{"image_size": 48, "encoder_arch": "resnext", "encoder_depths": [3, 6, 3], "decoder_activation": "relu", "decoder_parallel_block": false, "decoder_cross_attention_every": 2, "beta2": 0.95, "lr": 0.0024, "one_sided": false, "adamw_lr_other_params": 0.0011, "steps": 6100, "batch_size": 64}
Rows from block 3 of the image encoder of a small encoder-decoder image transcriber, named by matrix and row number. Rows with one number belong to one channel. Each number is 128 + 32 x the weight over its row's rms, rounded and kept within 0 to 255. All counts start at 0. Numbers have three digits each.
After each channel's rows are labels from the 100 images, of 14976, where the channel reaches its highest value: "top examples" is what is common among them. Only what is clearly more common there than usual is listed. The data: seven-segment displays showing three digits.
# convs1: grouped (8 groups) 3x3 conv, stride 2 (encoder.blocks.3.convs.1.weight, 192x24x3x3, standardized in use), inputs within the group 0-23, a 3x3 kernel for each
# convs2: expand pointwise conv (encoder.blocks.3.convs.2.weight, 384x192x1x1, standardized in use, transposed), outputs 0-191

convs1.168:141136171130121098144151084122161121171106089113160122087080069100128136140151255178140129128150137112156096127100120149125084150115162103091105170130072080118125144131170135134158188110113080123136157171108147126204091134109138118186142124131094082113094137177126179084151102097133144096117129124128129104138104167129202075152099059122106153117160083116115185182092068163133169126076166148171127116132071145137149097083149164112103087069127097169119135157152133139130131067165084150140161156069166122114101073140137078115113110148089170117131116134085109079142124121239139151102101156168109119160164132106106112064154136116127132082118091108144126
convs2.168:115151101122140156081157089146130175146178114118089144139102119156009165178111061134156161172060143112123107153125163136149122198132123150087120180070142130124131174090112114098108179108153114095113104155095152125127112147141157134085066083145191179186142129107183130144150166161172089068114138117148103113108155135140125109102100131088081103132132147102138147092152108113130099161071139082100148109137144139039153113086134071168105098104143131157052091093114138135127123205124122143142098160168150103098151136189100127120135118098120083153133133137142051132119129153159140164
top examples: the digit 6; dark on pale

convs1.66:114126093130103127109171089100140146142122116119086117154206140121113071165117133132122139117162172153139116135190150122153087159182074114100126136146132111131128147102143115114144106134130172141091109145151103170126127149134182075126174141138161134134150140180117118152140157126147125180105172143130166135140158140188114173165099096091127152144171146110158148096103109148125126153153150133148150113076145119160107167158135123103111146170127211180126195135031159126137241129102199107088129103095163150092095128146140182130225165135177093069150123097121132151129145102130129188120105126206190020154145107086113131122153135179175169102136127187096102
convs2.66:137140139117111166097160159113136173123164145141082150142156099153104133198134124093124139153133087144121128180173121173108091167082087159144075127103191130125171109115048075189116125113116172069131109152121181090123132128143094184108160074139093118149106155147174194117156168137071103176143149155098126140118158173166175125117130136150132189111091168126180119143131106157054084127110129136121142142208100118118112122144205127152095120112130128118183123123122100120202097127108100146122165107124140125156080072123125092107123126101086101142069169144158140146129121123087128128
top examples: decimal point

convs1.52:113074078152101112100137129104121122115147110125112119218143180106132100087084075123131116104108120132128141136251079162074189083170142162119126114099077113104135128106085143131136114116104092148127162093179110161110098085153086127114130169133162131127110132166146158124085147110164126110182136136131065122105108098070076121110123131106102147166128160140065124093139099103099093152127121172127082135133108082114118129137090117150120190142104117165166016141204176175153109158111117164126108109095104102155084103118173192105135130181089157163173130156091140151141153120168180137140087153033154186161120117152113113137113092158170098160109124095160107
convs2.52:150124145151130111171128195157206123138128120133166090089119123116126105076087117134136134167129124143105136108142067172086108138149117088102117099138190143142113112130104220097109111153172096061161084137130137079146194195110087131136130086077142146092155140102167094174109122157155116182145156091155118113122072080102168146167105169099159158093167097134127145153190141163092192219141134161164105114138089075131117169162134154087185179105124145114137122150107102092191141123106094172165124174113085149128112160093124164165112210147137103123149114148172067148132176091162078184
top examples: decimal point

convs1.21:111089166157154101145123181144165127151096163107203114101150119147109103109134143114175054141095142094129096125137157157151134213114127111130105126176117183115173135130068145156110146093195128086119146141158149167066133172142163147077077136108103087162162111141116134183111105083133153149123139049177134175100129101141127125173102131166108129198181118102199150150121150138141139157094104110161070176146127135185196114087111110140145154083075114157123139181121087080160144107158117161145196107114105105115125120052149153088201130165105180123075117108084168116202107136103172160181137110077120137153149123131134148116109117122125146149132091112178095
convs2.21:148149145144145140109186147095176126131152108141185142090101188142180105119096049153129144135110131179126118097106088115087100057141135134129114181103140124145132148101168090098119115165162085077134161120159147108119102155134106141130101095150144154088204101120124169152105089139059112132108140140101108099117113106169100139138147138095199111127123038195154158119119171099118158150142149127141113096134129116078100094206120110085199183083147109108124141124098100172115149155150177113143153095160063174140151164164156151166111127095175099098128115153119104152147130128164131130
top examples: the digit 6; second digit: 6; first digit: 6

convs1.170:121103149118124164128176107123119110102126116125144109092125054125136185108160255123124143178160116113119116101099126118163220122133160125156212107128115136101125099154106147131122129142126105076103161118094098187134127092223106137150090182142145048073182121063122187157105086074123120132137157117153146162121124125128120115141122123089151104082146109133141117136099164149181138106141116159135114141085117111154145122135168163151131088086094187136131152087101188105069144105081098127090151140107124119134114106104227123116102169105176099124103143144120120132154155111168087161106153141151126129119112115098084163090150149137118133149077162166186148
convs2.170:173104172147077201151119129203133192120105188136137089124140101068119147118100110142119146143136150115118099108095177136117097105156128124114178121118133050121116132113101160121130136126144078163136175084126125119123152063104138141111140133144112191123070160149131183118127084193120115137162149087154104077096153138126155132098082100134113113130123115138113149176124139136125177117130123153140157137130131196094084186107168162135210049131144157100111177197129115136144182092181106180220157049132146099106170115154149158145148159140144126117098120047192131095161098208201137232
top examples: first digit: 2

convs1.7:164119086171083134152132164137138152145113101148057116127123151149101094107112152062166184161139101117118092134134108143130148100138161166072136100114032072182194077113139134132133140123103087154119131117166141086139162102151143123132115146107068191158121139128127122101178124140128116074141175223142099149111107099072115155100171164082110208102116147135118124170157090157145161150126103169117137099031174126139097090107150120144108084140176111108147104117139165107166112149060122147151108088062133123098105105091123183132107152105138073144134188139129146189080082238109162161145128115114087089104088162111095147145120114131103121113150131140103100
convs2.7:138098190114114104142119131128073074165080144161104143161166136211086098163119129117134189167140117127157149114119097092105124156089140169164239120136158146108039166101141123128142144138118108106135140121103142147215159086138160127170181099140123157155144162161163114169157111116139129126166125133077141169137101116115151141085101115124182142165122090117181113181112138125114153103166103190132148125127143095099161093064193096163125067123121127120126131156110144057120164122049093153114167118122151153094067144113113108129149142155153173159102135159111171151116135107104168176
top examples: the digit 6; third digit: 6; first digit: 6; second digit: 6

convs1.123:162191152157074199167186120048092116105163076170138128104130184092132124096129143170078124104110103113105129171104114107155130117122066108129113121104077142119127161085100173151111142136154118100124050148161081118136171180108124100125105140157166190094114160106081104159182134154134125119165162118154112152097110096167191104138165096136131098079125171136120160128103128160100101088091141046094133095093074119051129117173091084083142153117133103103096101074139143118103118129099129117110198077138168140122199164114172131129188140118148164095116185189072198180103127179160116157109111147174176155131168141107126126127116123097112127113113121137125135
convs2.123:145164107135152102156133098121072142143109120156147167119119107049147166116111162156139149130091095143160110170113150115115100101095229135163136128137122065113116105117123119122119135072158137077117138124122098172121153100179076081126090164160140135115077142082167095171124166101170148027056130162096071163139169117169111158137114073149188100139123119100107116136119164123113148099159066152120130082150149144078128164160095156139145105080118128113117127138128153133177084149140126081115109120125101119090097114081122130120160105105116165173121099194151120197089139131090115130
top examples: the digit 1; the digit 5; first digit: 1; second digit: 1

convs1.11:124119114111106099097089169088102081094101104093121099125135132155061158124146121118166101107147140107127194137115168123081181128123104093064167181169198117092139122100092123116138117159148151066089135156103146182152093084141137104142138160133135133173101151131136123107077206159116098195140106089105117182130112122081116155089054100131131130216161163133132149093113141110125158084093139115092176155177096094129132133044136144121113089125120134147136156135192112112168107119137114096120140087095089188120142132124098078099115135086115228157099072137087167113208171169172111094131143146175131131157169091169092115113060137126103127138139102119162087
convs2.11:176174123108135093147112133050119116140089196082131096124091128138105122127135148148132079160093140107149160152124116129114090185119139130099172110076222159073144127095102102163105140106122127108131155133084072112142110149167121056145100106132142152103118126076104088155164156143115139162116119148147137152124123094091108147205141079114115117074162145103091145139105146129091083139156110128153101099116063067118106098195153163138098169057184122103163187051106171140112142112069215136121116132074158153091121165161136107074108123138148162135158105139126090190124148097109125110
top examples: the digit 6; second digit: 6; first digit: 6; third digit: 6

convs1.98:134074172130135138139138148124109102075171096093101135150155134135092153104149163135179125134135110128084122103063098088158100152099205117164153166153127184161149166212161126116169132119129114125151144110055100146057099166079134131123081168116067160107174160146113138164124102136141137089128122099083200201151183129058080111101145134069083125079105092123134165084118148141168109149112108184123117109111180151140052136129054195196116135127120094102086144159115152120105134180113109156205168150145153150157107137113154079157083114110149132122123143141069159144086078116115124140114087139071136153170120156166120135104138134163160119092085130106128113
convs2.98:122153140118108141095193130154043079112104137176104098116100142175167106146079208176134147151157111113169093099173139116104125119105169129129126112156125146159169133128109156112118167167139036167100109115107143156121076104153091123171158097133115127131117128133150164116086148128111135123158130127110134155129145138104119103151129100081103088199169211079121109092075166153141122162157117124134149140126129103190126042152146080121155136156161139123098094116113100093129114150073115080103084108157169160169127188145142151146119107176128121108054090116146097129106136074095134141
top examples: the digit 0; third digit: 0; second digit: 0; first digit: 0

convs1.169:107100108098144120170153130122128134122162109188087130134097115093083093121077255155171120111130114135116138125148137101064162088084199110132065126135118104100095117108110164146129160143069117093155114117081067145174127126073078104229092120191125115156103098155123112155152161129130101145105175092150151138078133150168104133147147136206168102115141101097165136119136089100097095096057120111102101150160192099093090145132145152076108112162137120131142166098114185112112160130083126221127150205065088158172083122154113137144141163158170102054118104144145117133117136092187093119128127133107119124115155092112114165125120128122111116135162133101094134
convs2.169:156132135175166137141093112121127160058145162138102079112112123073098121142127136085129077123090158131100127165069098144156101095111120139101134146126093090089120139146135091128125115063115125125105133174167055106152086162184125137159112159125166140107137116086098134134133147115142113141124111125151119157090123150120135060165154120064098089119085083144154156135153111132091138143134157070148140121103167100170105143185141136147159075142123139078134081188084085092112143141143141144149097077145132092153139103154091117108123086075182097092117113092159097116134115129105227224
top examples: the digit 6; style: amber glow; third digit: 6; first digit: 8

convs1.116:130123103121106112134146120225183121140097154110114169122094115129127146133135167151141073138137119110103166209245230137129143109112074113111096099139119119125143103098102120132112182201164085045020137099056134115072125172153150129117153125155119112162132163118148143154115129143141156125155130109109029041105071105235189213129096115164151084087101130117124077084124120135113146088108111156127084118147110159091143106145126132150101125120117144130165140142143099118148130152143121081110090128135105104141120142124151168120132126138162132176114090053133121105143098118123145138117155075132131116108130098143131112124128159136130103155106141140136095
convs2.116:115119091076087117149142177169081101161119104055094125128145115154119149124116200101150150153127132243119088152124104103151228135137138095127151164171182141077101151120115085167119155079094180166138075101179118142098077209092102132142178125128136153123101155123152077094097108125126120150170114101114125167153126122115137106117105093043203146139138070092148151121216128123159176051095097129116123121097143077099132140080117097149136052145078126115160174157135113127113111105121124107092106063143135194100141138152140096133091161111143153095155129197129119163097168093097138136
top examples: the digit 6

convs1.94:133130160073124172109127177140115100125157142126120205181155131140162154136107123167124225110144157118140158113113139152090135157084147096105110128149124171114057147103092104118094189169169156159151083106140112123151151165129058066192172100092129120211115140084109114114152144141156113131183103129131132199138116135092127136092123135177152105149152128134134233137118175136108075082095192126095132141086129080213170115112096169129127138106115110152138138095129098153156109126114121160094105087108146128170104116087108146114115112135101170145093157104109147128092099119127111116110114103101122143194228203116066139152145103109083119113115138169087061
convs2.94:120092129152096129125140091177122179138127135157157143098083150071132192075170158134122110143070128129106141143087155133184140061122132185104145151145161083123109086184112121088127073165150152205113125122131141168152220151164141142123110154129122108112134103146054086141087101125100176107114119129118135140065143139149135159163177211139119113167144116123060144158147083136137191141162103104134187122121182112127177086067083141143163152093139103153051159144112119125131203101185116124143111124149067087223130149169107107157147127158128144107098089108124114141140152088131151127
top examples: the digit 1; the digit 7; dark on pale; first digit: 1

convs1.50:163112091117091136147164167116187077135120164107153120186110102126143136157136093099091147139099141114197159083167129085142096159134147130094041161114161107127174137126112117123109079151111120136077152098096120102149112124108132116157113165120123110107169105063101140140113086147139080159160165120128086108114073135149136154140110130170140121145161129096160109169130098145061111173133145207145070123162112116172104089120147125167087107117128104137114107125111200150195050216112129216057131127132116110117181114115151172144201140140153098048127143155143118170178101089077136123132121113187136103211091087129154160100165127145157123087148098148128083
convs2.50:129092100114103101081119133122126121168059139110148144094142081123134158162126148072122103153122109179108157120151150101076134109091088131124108134092190127077153114076105105119148115139104146119136123141154132176140104128141178092130172148089194114071055135118061111099111104160106135168170141115126073153145120091084116136068140158062064133156092121107207087186115156170130092169126057073155075183204206139118150150083170165152102063169121162150097127108065093117141124094161079128175141169158119086127111121088153159161142127064106089135185209123144132121137114128103156124
top examples: decimal point; white glow

convs1.100:150123139112139142123132141138055161144159082073110176138150086145126081118144128160134100121110110105136136073115124154114149130139104091129105074133139131157198114121109122149124128147097144145099101142132078117090122059151116135119097059132178139082159140162127190103163100163110127083121058098164156074114092101102082096123038117134174161159149163107157149072135120111157088077173150123166128165131075058243089137140135173241133109132167126131112148125065131170140183119122145144202169140153078098067132073121155072153122124112144145156158130107092098140109125070107117139130130159118096168114141120089118134139123094151132136204131127135149140
convs2.100:122128126159108109143133109111158129113188095127100125179140069161133119175117083165107105121103162109157176130134087127160168110090177163121116154187071085134156193122146054101115091130160128120105121168095116143120130127110102164157144117113120130153164194119144126102157155157158134116123144101122094055156137085128099170065174128226050082137086130091161145123122112140087137069149137082121118158157063147100152122094129102104132162103061103133099123149121138123116075105069123127111121131166095094089180109110120149131109110160057097131063108106186145072138110162162136139
top examples: the digit 1; first digit: 1; second digit: 1